A small image embedding model, trained from scratch.
Model: 64-pixel images, arch vit.
Training: muon at rate 0.0041, held-out accuracy 91%.
Data: trained on scattered letters and digits in many colours, 1.8 epochs.
Rows from block 3 of a small image embedding model, named by matrix and row number. Rows with one number within an expert belong to one neuron, the router's apart. Each number is 50 + 12 x the weight over its row's rms, rounded and kept within 0 to 99. All counts start at 0.
After each expert's rows are labels from the 100 images, of 14976, where the router gives the expert most weight on average: "strongest on" is what is common among them. Only what is clearly more common there than usual is listed. The data: scattered letters and digits in many colours.
# router: router (model.blocks.3.mlp.router.weight, 32x128, trained with AdamW), inputs 64-127
# up: expert up (model.blocks.3.mlp.up, 32x128x128), inputs 64-127
# down: expert down (model.blocks.3.mlp.down, 32x128x128, transposed), outputs 64-127

# expert 0
router.0:54 40 55 51 45 52 40 61 66 29 56 52 83 61 57 43 50 48 48 65 52 50 26 53 46 49 59 62 39 61 40 23 44 50 42 43 54 47 50 56 51 55 27 29 46 36 40 57 65 51 52 48 38 65 78 36 31 39 43 53 36 27 41 65
up.0:38 21 41 64 44 55 47 60 49 25 50 38 42 58 52 44 51 64 27 36 38 58 85 51 55 68 49 48 48 39 45 57 47 47 55 46 40 42 31 69 63 67 43 48 27 52 45 44 67 37 51 56 59 39 50 55 61 42 38 56 63 55 41 44
down.0:34 69 42 62 50 52 38 80 31 59 46 49 47 56 66 53 50 46 68 30 44 36 46 47 42 38 44 43 39 52 57 60 46 34 35 39 58 43 73 62 41 50 45 52 67 31 34 44 28 47 69 47 47 69 73 61 47 70 61 44 27 56 54 65
up.1:60 59 48 49 20 38 36 51 75 40 51 68 41 49 60 49 56 40 51 23 35 73 36 62 54 36 56 54 56 58 54 56 37 45 53 67 61 55 54 57 59 40 43 39 62 40 15 50 49 45 57 61 51 59 37 64 49 57 45 25 35 77 48 62
down.1:33 62 62 58 38 31 61 51 61 43 37 61 39 39 64 43 69 59 51 65 52 63 51 55 45 48 26 56 61 43 25 50 49 36 66 26 37 38 47 65 69 36 59 72 75 35 52 38 42 47 57 41 40 54 47 54 48 57 52 55 45 51 54 36
up.2:37 39 52 55 66 39 33 31 45 57 51 49 50 40 59 62 70 58 64 48 42 48 63 68 66 57 39 52 68 47 51 72 57 74 37 67 57 61 54 63 65 50 50 52 55 62 46 49 65 35 27 70 55 58 62 55 51 47 40 51 61 33 31 45
down.2:54 51 74 40 55 46 74 50 48 28 81 49 42 50 37 32 65 50 50 71 40 54 36 44 44 59 34 55 36 46 62 42 49 56 57 45 40 53 66 46 41 45 47 72 36 66 88 47 58 60 56 36 39 49 48 37 34 46 46 35 43 60 39 39
up.3:44 56 29 52 55 56 53 45 33 61 23 40 31 41 55 61 50 53 60 48 53 48 27 51 48 49 18 68 35 71 34 46 60 48 50 45 34 48 54 53 30 60 33 43 62 38 43 58 32 45 36 55 48 45 46 48 38 53 61 63 76 25 66 33
down.3:41 54 29 47 46 41 66 27 40 37 29 71 45 37 31 70 53 57 44 61 53 64 47 58 50 74 80 47 57 36 58 55 42 79 40 45 57 41 58 45 56 42 36 70 26 62 51 69 43 56 64 51 50 60 46 55 31 52 55 25 51 63 61 44
up.4:50 72 50 54 52 44 68 70 62 31 52 68 61 42 41 46 68 56 45 55 41 39 25 55 50 57 44 57 66 57 72 25 42 61 40 39 35 56 49 65 63 70 48 27 54 47 59 59 54 52 48 33 42 62 63 66 43 75 49 49 50 43 48 50
down.4:65 43 58 52 57 50 38 47 29 40 58 40 44 51 67 77 68 46 54 41 62 54 38 48 48 51 37 52 56 48 57 51 63 55 68 61 24 56 36 44 43 50 51 36 60 62 60 56 42 64 50 54 37 49 57 59 28 33 56 44 47 33 44 62
strongest on: the character I; largest: I; the character J

# expert 4
router.4:53 49 61 52 54 59 35 51 55 51 29 57 66 48 47 38 47 41 64 37 67 53 46 56 56 64 54 61 50 50 51 31 35 66 43 46 57 62 59 52 75 73 36 48 46 26 73 62 57 52 57 41 52 46 54 30 22 34 48 77 55 36 58 26
up.0:83 26 48 36 54 50 59 57 38 40 49 70 48 41 53 61 52 49 35 40 61 38 50 44 50 58 54 52 44 50 42 49 49 63 38 79 34 56 49 59 44 51 59 49 44 72 35 47 33 68 55 59 61 48 37 51 50 55 58 40 23 55 32 44
down.0:44 45 65 40 36 48 33 55 57 58 52 51 37 47 46 76 44 28 46 49 41 49 33 38 40 53 84 56 36 48 48 43 49 57 32 66 61 60 62 65 44 59 38 57 60 44 54 52 46 57 36 55 57 48 56 60 48 55 60 34 47 39 40 55
up.1:40 54 62 52 63 59 55 29 21 47 39 69 58 62 48 78 35 57 40 34 51 52 47 52 58 39 49 59 51 58 46 57 40 31 36 66 73 48 41 60 21 38 58 74 55 40 61 53 63 64 49 49 49 32 49 45 70 49 52 54 45 58 34 72
down.1:60 47 26 61 70 63 58 31 53 64 46 51 36 53 60 52 43 35 39 25 61 47 59 57 76 42 56 54 42 42 63 45 36 74 55 49 66 44 56 45 55 70 66 55 47 56 38 56 34 35 46 54 47 87 52 47 52 40 45 65 46 45 57 40
up.2:51 49 52 41 38 68 57 39 43 46 63 45 63 35 44 34 38 65 70 52 57 61 43 46 32 63 59 60 56 53 62 36 29 53 33 70 55 62 31 33 48 61 31 40 53 48 59 49 33 47 22 46 30 71 41 63 33 56 45 50 40 59 48 63
down.2:45 53 49 44 65 32 47 61 70 66 50 45 48 55 35 43 51 46 54 34 44 50 37 54 53 43 65 36 47 35 45 21 30 48 44 68 55 40 59 52 49 37 62 23 47 59 56 61 47 66 52 56 18 23 69 55 43 65 38 43 61 58 45 70
up.3:52 25 55 49 56 44 69 63 38 54 45 59 79 46 58 53 65 51 63 31 29 43 49 29 51 29 51 57 35 43 84 43 46 40 41 49 51 61 45 41 60 68 50 41 46 61 34 69 38 28 68 61 51 71 38 59 49 58 42 42 36 57 26 50
down.3:31 57 50 40 22 37 48 65 61 58 54 53 47 76 43 64 53 54 56 53 36 61 44 23 62 61 44 52 40 83 49 63 59 65 37 44 52 47 47 63 54 68 29 49 34 51 51 61 38 43 61 59 71 46 37 66 60 48 70 45 64 32 32 48
up.4:40 70 39 56 43 70 59 61 58 60 39 46 55 54 49 49 37 35 42 39 44 47 26 63 54 41 62 69 29 43 60 58 51 51 50 40 83 53 48 58 48 35 35 40 42 72 68 45 48 62 64 56 39 45 36 51 41 61 61 53 52 85 56 45
down.4:52 37 47 28 49 47 58 64 42 53 45 47 28 45 56 75 63 45 53 40 41 34 51 50 36 54 41 54 52 54 70 56 53 60 57 66 62 46 69 59 47 45 35 47 42 45 32 46 53 25 44 48 46 42 38 36 43 53 80 31 34 67 56 38
strongest on: the character S; largest: S; the character D; largest: D

# expert 9
router.9:47 39 37 45 27 43 46 49 39 61 48 45 64 55 45 39 61 61 64 29 49 40 49 60 30 40 54 58 71 71 62 54 43 71 41 43 47 64 53 53 55 63 43 69 74 22 81 47 55 43 63 43 45 49 58 41 47 40 43 70 53 26 57 37
up.0:32 48 51 60 20 43 22 54 46 66 52 51 28 25 62 72 35 57 57 60 24 52 52 61 70 47 50 40 45 49 36 55 71 40 49 35 30 47 29 60 35 73 45 40 62 63 37 45 53 62 36 52 63 50 35 47 51 46 43 80 36 53 46 44
down.0:51 54 54 32 51 57 46 70 46 23 54 47 55 41 54 39 41 68 42 54 56 60 43 52 22 47 50 50 44 62 48 39 32 70 42 70 51 57 66 25 54 54 41 37 47 45 47 57 59 42 75 62 44 47 62 48 37 57 51 25 58 49 63 37
up.1:40 48 49 39 41 47 42 32 51 50 43 51 40 42 49 60 47 23 53 41 61 46 49 53 40 37 37 66 49 16 70 62 41 55 37 55 57 60 23 44 45 62 52 53 44 57 54 44 45 44 49 59 45 64 40 72 38 36 65 33 58 57 53 14
down.1:43 78 32 46 48 55 50 74 40 57 38 40 72 57 26 50 48 51 42 42 46 43 51 19 50 60 43 53 32 44 50 46 37 46 32 39 37 49 53 38 70 62 49 46 51 60 43 47 56 52 56 30 51 42 52 64 58 33 48 65 50 44 54 31
up.2:57 66 22 52 60 62 43 43 44 47 66 43 55 57 30 51 44 62 51 49 53 55 56 62 42 50 51 47 43 65 64 52 64 54 26 51 30 56 39 25 54 43 51 62 72 65 42 43 43 46 47 43 35 55 36 52 30 68 51 75 77 58 46 65
down.2:45 62 56 62 76 63 37 55 69 62 48 52 31 52 43 42 54 39 51 76 57 58 47 50 62 39 40 51 53 52 62 60 42 31 65 45 55 38 65 65 26 62 55 41 49 52 57 59 49 43 26 41 55 33 26 51 65 52 49 26 56 29 68 47
up.3:59 30 53 52 59 68 67 46 59 48 43 48 54 55 50 50 34 45 65 36 59 42 32 62 34 42 35 50 61 48 48 58 67 58 48 45 59 33 45 27 30 58 28 59 39 52 45 46 53 60 74 81 52 30 33 37 36 65 42 60 48 20 46 51
down.3:17 35 52 43 48 40 36 63 44 47 31 64 47 42 36 50 30 55 39 67 58 72 48 51 46 42 34 53 56 40 35 31 59 54 37 25 55 53 46 66 50 69 58 45 61 50 35 56 52 36 55 68 40 59 30 59 38 59 36 57 43 47 60 60
up.4:57 62 42 45 52 62 57 70 45 48 39 18 47 59 38 44 61 62 67 53 36 41 40 63 64 54 50 50 36 61 38 22 59 51 36 54 49 50 43 56 48 41 49 44 43 48 56 46 36 58 62 74 41 49 53 34 49 38 25 38 44 35 45 64
down.4:59 40 31 61 72 44 43 40 32 70 43 47 43 57 28 39 50 48 45 44 38 54 38 59 40 71 54 61 73 54 47 61 49 42 32 52 59 70 55 68 58 51 60 50 65 47 41 52 44 72 40 73 64 71 40 41 42 37 48 30 37 39 53 62
strongest on: the character J; largest: J; count: one

# expert 1
router.1:44 45 57 49 36 48 37 48 57 53 51 50 64 55 64 49 77 20 50 50 56 42 50 63 28 39 36 58 46 53 43 39 38 65 54 44 46 73 52 47 68 62 40 36 58 27 69 81 60 64 73 51 54 40 62 31 54 36 46 42 41 46 46 47
up.0:58 31 42 35 38 29 44 47 72 42 57 56 41 48 71 49 46 56 41 54 53 42 45 52 72 38 45 45 40 45 40 49 38 68 40 42 59 65 68 46 59 73 35 56 58 28 52 65 38 31 50 36 54 70 35 54 58 40 48 53 47 58 41 48
down.0:53 68 64 42 61 50 40 34 26 43 62 52 46 49 42 41 40 33 30 45 68 38 43 46 56 77 42 51 88 75 49 55 53 34 55 48 37 48 53 51 52 48 48 37 32 16 38 54 72 60 51 68 48 30 47 46 27 50 41 38 45 61 27 43
up.1:60 70 60 64 76 36 38 53 63 64 55 45 45 34 51 56 35 53 28 58 38 51 54 62 51 44 54 94 49 46 35 56 44 55 58 45 67 64 62 45 38 46 56 42 68 50 53 54 44 53 44 60 47 54 40 42 43 46 60 73 56 43 48 38
down.1:54 38 52 33 45 62 37 62 62 53 53 40 42 45 64 45 33 49 57 40 63 83 44 53 63 53 59 80 36 39 57 47 52 28 35 55 63 60 41 47 49 40 49 52 65 59 60 87 57 45 51 56 45 55 71 39 63 45 47 45 33 56 62 60
up.2:46 39 52 56 48 57 45 50 46 58 66 56 38 44 52 50 47 39 39 52 67 41 30 62 54 52 53 57 45 54 55 55 48 54 54 46 60 64 41 51 54 42 50 57 58 50 64 56 53 42 46 22 38 75 44 38 56 43 35 36 37 63 69 19
down.2:62 36 67 49 43 55 53 48 53 57 53 62 40 79 39 42 52 49 52 43 46 44 24 50 42 41 58 54 45 54 44 56 56 55 25 40 44 50 85 39 68 63 43 41 40 41 51 71 43 51 68 90 49 46 58 35 42 40 69 37 58 75 34 61
up.3:33 65 46 54 55 46 46 39 43 42 38 60 46 31 46 62 37 49 52 46 65 44 26 55 44 49 43 26 49 59 51 33 51 43 62 29 66 50 35 29 36 46 46 41 47 49 70 15 50 63 46 43 41 44 51 54 60 45 34 54 45 41 41 29
down.3:47 58 51 41 53 57 35 47 48 52 49 54 56 58 32 42 56 49 59 86 36 46 44 64 40 61 43 54 41 54 58 46 49 70 37 53 66 31 47 45 32 42 35 75 74 30 17 43 44 28 50 57 50 49 58 18 56 66 59 56 58 51 64 45
up.4:79 68 32 53 71 48 52 57 56 42 37 41 48 66 40 59 57 62 44 51 55 56 57 77 51 40 47 43 44 57 64 49 68 57 73 36 83 52 59 54 27 68 49 51 55 28 64 75 53 65 61 30 42 29 69 65 54 51 37 35 41 40 57 26
down.4:54 39 42 30 54 55 53 34 56 45 54 49 52 44 48 37 44 58 64 46 42 78 41 54 60 55 70 44 70 59 61 66 47 41 35 45 44 61 54 56 55 51 59 71 55 43 58 40 36 51 75 56 48 74 57 46 65 63 57 21 42 43 78 59
strongest on: the character H; largest: H; count: one; the character M

# expert 8
router.8:59 44 36 36 57 58 66 49 53 37 34 58 79 42 51 62 45 46 52 29 56 61 66 39 61 48 63 70 47 45 63 45 45 61 59 73 38 60 71 46 48 55 37 35 55 52 50 47 58 49 67 65 69 35 27 35 43 26 57 61 47 31 56 42
up.0:46 64 35 57 48 58 61 38 55 61 49 50 59 39 38 56 48 67 52 26 57 45 33 72 37 40 45 39 59 65 51 63 52 71 55 58 53 28 62 66 54 39 64 61 52 64 59 66 68 47 32 62 27 67 63 57 43 60 47 35 44 61 61 39
down.0:47 43 48 53 44 43 57 64 56 43 72 36 56 67 49 38 58 43 34 64 44 63 48 56 45 55 58 70 50 59 39 70 41 26 39 44 50 54 49 33 27 49 28 55 46 46 32 49 53 60 67 40 40 58 41 68 61 77 60 63 60 42 55 65
up.1:43 50 52 54 61 34 55 50 48 40 54 42 58 37 47 72 58 53 59 43 44 36 63 43 78 35 56 53 71 63 61 46 36 54 47 39 69 57 50 59 48 45 48 46 41 47 28 30 59 34 49 31 65 71 48 74 40 42 49 56 44 49 55 47
down.1:28 47 60 52 45 45 28 60 42 41 58 38 56 42 71 58 52 43 52 31 52 52 55 48 28 22 61 51 39 45 53 51 63 80 58 45 50 57 43 47 58 64 61 65 39 37 59 75 52 57 42 44 58 52 34 60 76 42 40 58 65 43 43 50
up.2:44 25 58 43 44 60 58 37 60 58 67 64 41 36 64 51 52 60 35 54 54 67 53 39 60 10 55 69 41 65 53 41 22 53 57 38 67 50 56 33 38 48 61 47 68 49 47 62 61 50 61 37 54 69 53 66 52 36 52 58 40 63 39 61
down.2:33 29 66 56 39 51 70 49 59 31 30 42 43 57 51 38 38 38 49 65 55 45 62 32 48 35 34 34 22 44 30 54 58 47 28 47 37 45 59 31 65 54 46 47 69 50 50 33 47 31 33 44 31 48 48 38 47 57 39 45 48 67 43 59
up.3:46 43 39 58 44 53 36 56 66 31 51 46 44 40 82 62 30 61 33 51 49 63 53 58 22 52 47 50 33 38 44 51 68 65 48 27 61 53 31 50 40 43 61 59 41 63 31 50 52 62 51 50 56 42 51 53 34 64 65 55 34 36 78 58
down.3:55 50 32 66 51 48 54 47 57 54 44 32 62 36 51 43 41 70 32 68 29 60 54 50 60 35 37 65 47 32 61 50 56 50 76 35 57 62 48 55 54 45 39 39 38 40 80 34 25 56 70 57 48 62 68 63 39 62 46 46 76 57 49 61
up.4:46 38 51 47 28 49 56 40 36 29 60 67 42 71 44 43 38 49 61 52 44 53 47 49 65 43 58 37 53 53 56 55 50 50 53 49 36 40 40 59 57 49 32 44 65 60 39 28 74 32 58 49 42 45 25 41 57 25 47 52 48 58 49 32
down.4:28 47 64 50 36 30 28 45 74 45 45 44 70 58 50 73 63 17 50 49 50 61 76 41 58 60 63 50 39 50 41 45 49 67 45 23 67 39 51 67 24 47 59 65 38 38 43 29 66 30 47 51 43 42 50 47 54 44 47 41 54 44 57 72
strongest on: the character M; the character V; largest: V; largest: M

# expert 15
router.15:39 36 64 40 48 63 25 40 59 51 34 46 68 69 70 45 51 50 54 38 62 50 56 67 48 40 63 63 58 46 53 45 46 67 39 52 23 51 82 43 64 65 35 57 44 19 64 51 56 56 61 56 59 32 53 61 28 40 43 66 58 53 61 25
up.0:41 52 45 49 53 62 78 39 50 45 52 71 37 38 55 55 53 48 42 69 43 33 45 66 48 64 65 50 47 46 42 64 76 30 23 34 53 39 49 56 59 58 56 53 69 71 59 39 45 46 67 50 46 43 71 83 54 49 49 60 52 26 32 41
down.0:39 35 62 47 30 52 48 30 67 46 52 78 46 54 72 37 36 53 45 60 61 48 54 62 53 43 64 56 49 61 56 20 77 40 53 77 33 55 52 59 60 43 56 50 73 45 57 71 40 60 47 42 70 58 60 50 51 56 54 56 65 60 38 51
up.1:58 69 54 68 45 33 49 65 58 46 58 51 50 42 65 44 42 60 64 56 69 48 69 53 48 65 52 60 48 34 58 50 44 68 46 34 33 55 41 32 42 58 35 56 47 43 06 55 31 69 51 41 46 68 52 54 61 47 60 28 66 57 52 40
down.1:47 57 72 55 33 53 66 51 36 31 52 33 51 52 59 55 63 70 46 52 39 41 46 45 56 39 66 47 38 39 31 36 60 55 53 75 45 33 60 68 56 27 46 53 39 52 44 69 60 57 51 55 57 42 60 28 47 65 53 43 57 49 51 65
up.2:67 49 64 44 48 73 44 63 51 41 47 60 63 34 48 63 52 30 37 76 83 53 52 64 55 59 46 58 64 42 47 41 44 43 49 42 45 65 56 60 35 50 74 60 64 49 30 40 60 36 56 41 42 59 50 43 39 60 50 65 60 47 70 61
down.2:48 41 23 46 58 60 62 44 46 51 29 51 66 39 50 67 58 54 47 24 55 59 56 38 21 40 63 54 49 57 45 69 62 53 57 63 55 43 56 43 50 54 54 68 29 59 49 41 49 71 39 35 51 54 38 54 35 54 51 74 43 51 40 32
up.3:51 55 41 34 57 53 44 68 63 48 74 46 40 64 59 63 54 44 47 40 54 28 48 37 50 67 47 36 68 48 69 59 58 63 50 58 44 65 40 67 42 58 39 35 62 54 72 38 33 59 25 41 66 55 53 52 59 38 60 39 71 33 50 65
down.3:41 42 67 45 45 40 66 22 41 70 56 36 41 55 57 42 60 75 54 60 30 51 13 50 62 66 32 50 42 51 60 52 67 50 79 49 40 57 43 60 32 35 45 57 47 72 37 53 52 58 42 60 43 40 51 53 34 48 47 65 38 49 53 49
up.4:68 53 37 54 51 65 26 45 43 43 34 67 58 52 36 56 48 44 47 42 37 42 61 48 44 42 44 47 53 53 34 34 61 51 62 50 33 41 49 78 26 58 62 25 54 26 75 52 50 46 40 65 34 59 52 47 52 41 48 36 52 47 52 24
down.4:56 54 41 29 61 35 54 40 40 45 35 54 51 47 64 41 63 70 52 49 53 45 35 49 50 32 53 35 30 58 65 66 53 72 47 41 49 35 60 44 30 36 23 58 33 65 45 75 47 50 29 57 35 45 47 44 52 40 57 40 21 59 74 41
strongest on: the character T; largest: T

# expert 22
router.22:70 29 54 45 50 63 37 42 45 39 46 58 56 64 49 46 51 49 51 31 46 57 51 69 61 47 40 44 55 51 70 33 55 73 52 31 55 61 74 70 48 70 38 41 40 28 70 57 66 63 64 36 33 58 55 49 44 40 40 66 51 41 62 41
up.0:67 52 37 60 68 31 47 50 58 43 56 40 41 41 55 54 52 68 68 43 58 53 32 54 54 60 52 60 47 41 58 27 43 49 65 61 62 47 32 60 30 44 58 60 30 57 56 69 50 48 71 56 37 50 61 52 50 60 49 38 54 50 62 42
down.0:55 53 57 60 35 41 62 57 51 54 43 70 38 42 68 38 35 72 34 63 54 56 55 54 34 64 46 76 44 52 66 48 54 70 47 50 58 57 37 67 34 56 53 35 43 56 59 41 44 43 47 30 38 62 59 74 55 65 27 69 56 41 62 43
up.1:34 47 56 41 62 46 71 59 51 60 47 28 64 51 61 51 51 52 58 60 68 68 60 47 48 33 35 60 37 42 29 54 22 70 48 55 46 57 80 38 39 32 23 53 54 51 57 45 51 60 52 58 62 32 48 66 58 69 46 58 31 66 55 39
down.1:47 56 46 47 56 68 51 53 47 45 54 55 63 58 65 59 46 34 52 50 46 50 73 55 32 70 61 47 54 56 41 48 26 69 58 38 43 49 44 53 69 38 49 67 32 48 45 48 55 41 48 17 38 42 65 39 50 47 48 62 64 40 60 39
up.2:57 64 44 56 43 26 48 41 65 48 67 58 52 50 41 52 72 43 49 56 58 46 45 86 37 54 39 59 68 34 53 47 36 66 55 52 75 73 78 63 52 45 58 64 50 53 48 41 38 38 32 62 60 54 76 57 43 44 53 30 53 43 32 24
down.2:47 21 52 55 38 48 59 69 58 58 55 40 58 66 67 32 65 69 41 65 45 54 56 71 66 52 64 58 41 52 51 20 50 46 55 47 52 55 44 48 23 76 39 27 62 58 63 57 37 48 42 55 47 53 52 48 45 43 44 68 34 61 57 54
up.3:51 36 51 56 62 51 63 45 66 61 54 43 57 58 69 54 31 46 48 33 61 48 45 53 48 44 39 40 38 31 47 48 51 53 48 46 59 60 66 60 65 34 63 71 44 51 28 39 50 35 59 35 55 63 54 58 51 41 38 68 50 53 68 67
down.3:30 44 60 53 31 36 52 31 48 60 49 42 49 40 52 38 45 64 41 51 46 53 63 53 20 43 42 19 49 52 37 61 50 36 51 32 35 48 47 80 30 43 59 55 77 41 51 69 68 50 56 45 53 47 42 57 54 60 55 39 45 57 16 19
up.4:43 37 47 66 54 52 28 53 68 41 49 29 63 34 46 79 52 51 54 67 33 50 58 55 27 61 43 41 49 50 59 69 24 61 46 56 50 37 51 56 51 54 73 45 42 47 48 68 76 52 39 45 63 33 79 35 71 36 46 55 50 45 39 46
down.4:53 44 42 57 55 52 49 73 64 48 56 82 55 36 54 26 58 43 44 60 55 46 56 29 67 45 54 51 30 29 61 42 60 37 39 32 61 41 49 42 36 40 33 47 40 64 35 33 32 22 64 26 56 34 37 63 53 45 49 47 55 37 55 48
strongest on: the character 2; largest: 2; the character P; count: one

# expert 12
router.12:43 36 55 47 35 44 53 51 70 28 60 66 58 55 71 49 68 31 54 37 56 42 44 57 59 58 37 59 44 63 66 53 43 60 53 39 46 38 49 47 44 59 40 53 60 42 66 66 64 41 66 56 53 58 52 26 41 52 60 64 65 39 70 58
up.0:70 58 80 66 74 65 29 56 61 29 36 53 67 74 48 44 59 46 49 54 51 55 54 44 46 50 26 55 61 36 39 44 47 42 67 64 57 53 56 62 64 51 60 33 71 41 43 58 69 49 50 57 37 59 52 64 61 63 52 64 46 45 62 35
down.0:35 41 64 24 45 20 39 60 47 56 64 41 36 45 77 60 39 49 48 73 47 41 36 65 41 44 48 42 70 43 50 31 54 40 65 56 54 52 37 54 57 38 75 51 46 69 55 46 68 43 39 37 46 62 49 40 50 32 55 51 33 58 51 36
up.1:68 48 72 42 66 60 36 63 47 44 44 60 72 57 58 57 59 49 55 67 68 45 52 50 59 39 34 52 60 46 45 49 47 49 35 36 53 43 53 46 45 68 58 57 48 58 37 22 46 61 58 44 37 59 56 31 61 59 80 39 62 41 64 38
down.1:45 26 58 63 76 58 71 53 68 50 43 47 52 21 45 47 44 60 57 47 61 80 41 55 75 36 45 59 40 53 54 52 46 69 46 56 36 43 51 27 51 51 67 46 45 60 77 54 37 43 41 57 53 58 53 47 54 45 38 54 65 33 46 61
up.2:39 41 36 45 39 29 40 25 72 54 48 45 51 51 58 52 35 50 55 45 42 41 60 59 37 50 53 48 44 50 43 83 57 32 62 64 43 30 74 45 70 40 46 67 47 46 67 28 42 43 53 55 65 54 64 38 45 45 39 61 42 52 31 39
down.2:48 71 63 56 36 56 25 40 47 53 38 63 56 46 52 68 58 43 44 55 56 58 51 39 47 47 36 54 48 54 23 39 66 37 62 29 40 43 48 72 48 36 49 33 57 67 62 45 50 63 48 39 51 50 33 53 34 64 39 46 53 62 52 65
up.3:61 54 68 67 71 40 40 40 47 58 64 45 39 31 53 41 45 67 36 24 47 43 40 62 56 50 58 64 77 45 53 26 58 59 50 65 67 54 33 50 43 59 16 41 53 63 60 43 47 58 38 43 69 68 44 49 61 63 56 50 67 57 45 61
down.3:23 34 71 37 55 29 49 36 46 31 47 36 52 47 70 55 52 54 58 44 36 53 29 56 53 46 46 58 37 43 66 40 45 56 45 43 68 53 41 56 40 25 51 61 40 69 51 64 75 45 41 71 63 58 64 50 40 42 37 50 41 55 57 49
up.4:57 58 41 42 76 31 61 33 19 64 36 63 44 57 51 50 48 71 54 53 46 74 48 47 34 50 58 55 46 62 55 46 59 53 58 56 55 51 55 40 61 57 45 32 58 61 48 44 27 61 57 40 56 54 44 27 57 63 69 58 48 40 53 59
down.4:32 30 49 78 56 47 46 60 37 24 53 44 58 45 35 38 61 35 61 54 43 73 41 46 66 41 53 39 60 48 47 63 52 48 55 69 53 38 37 63 34 67 47 71 37 39 37 33 63 65 40 63 56 25 72 67 50 76 46 60 49 50 44 40
strongest on: the character C; largest: C; the character L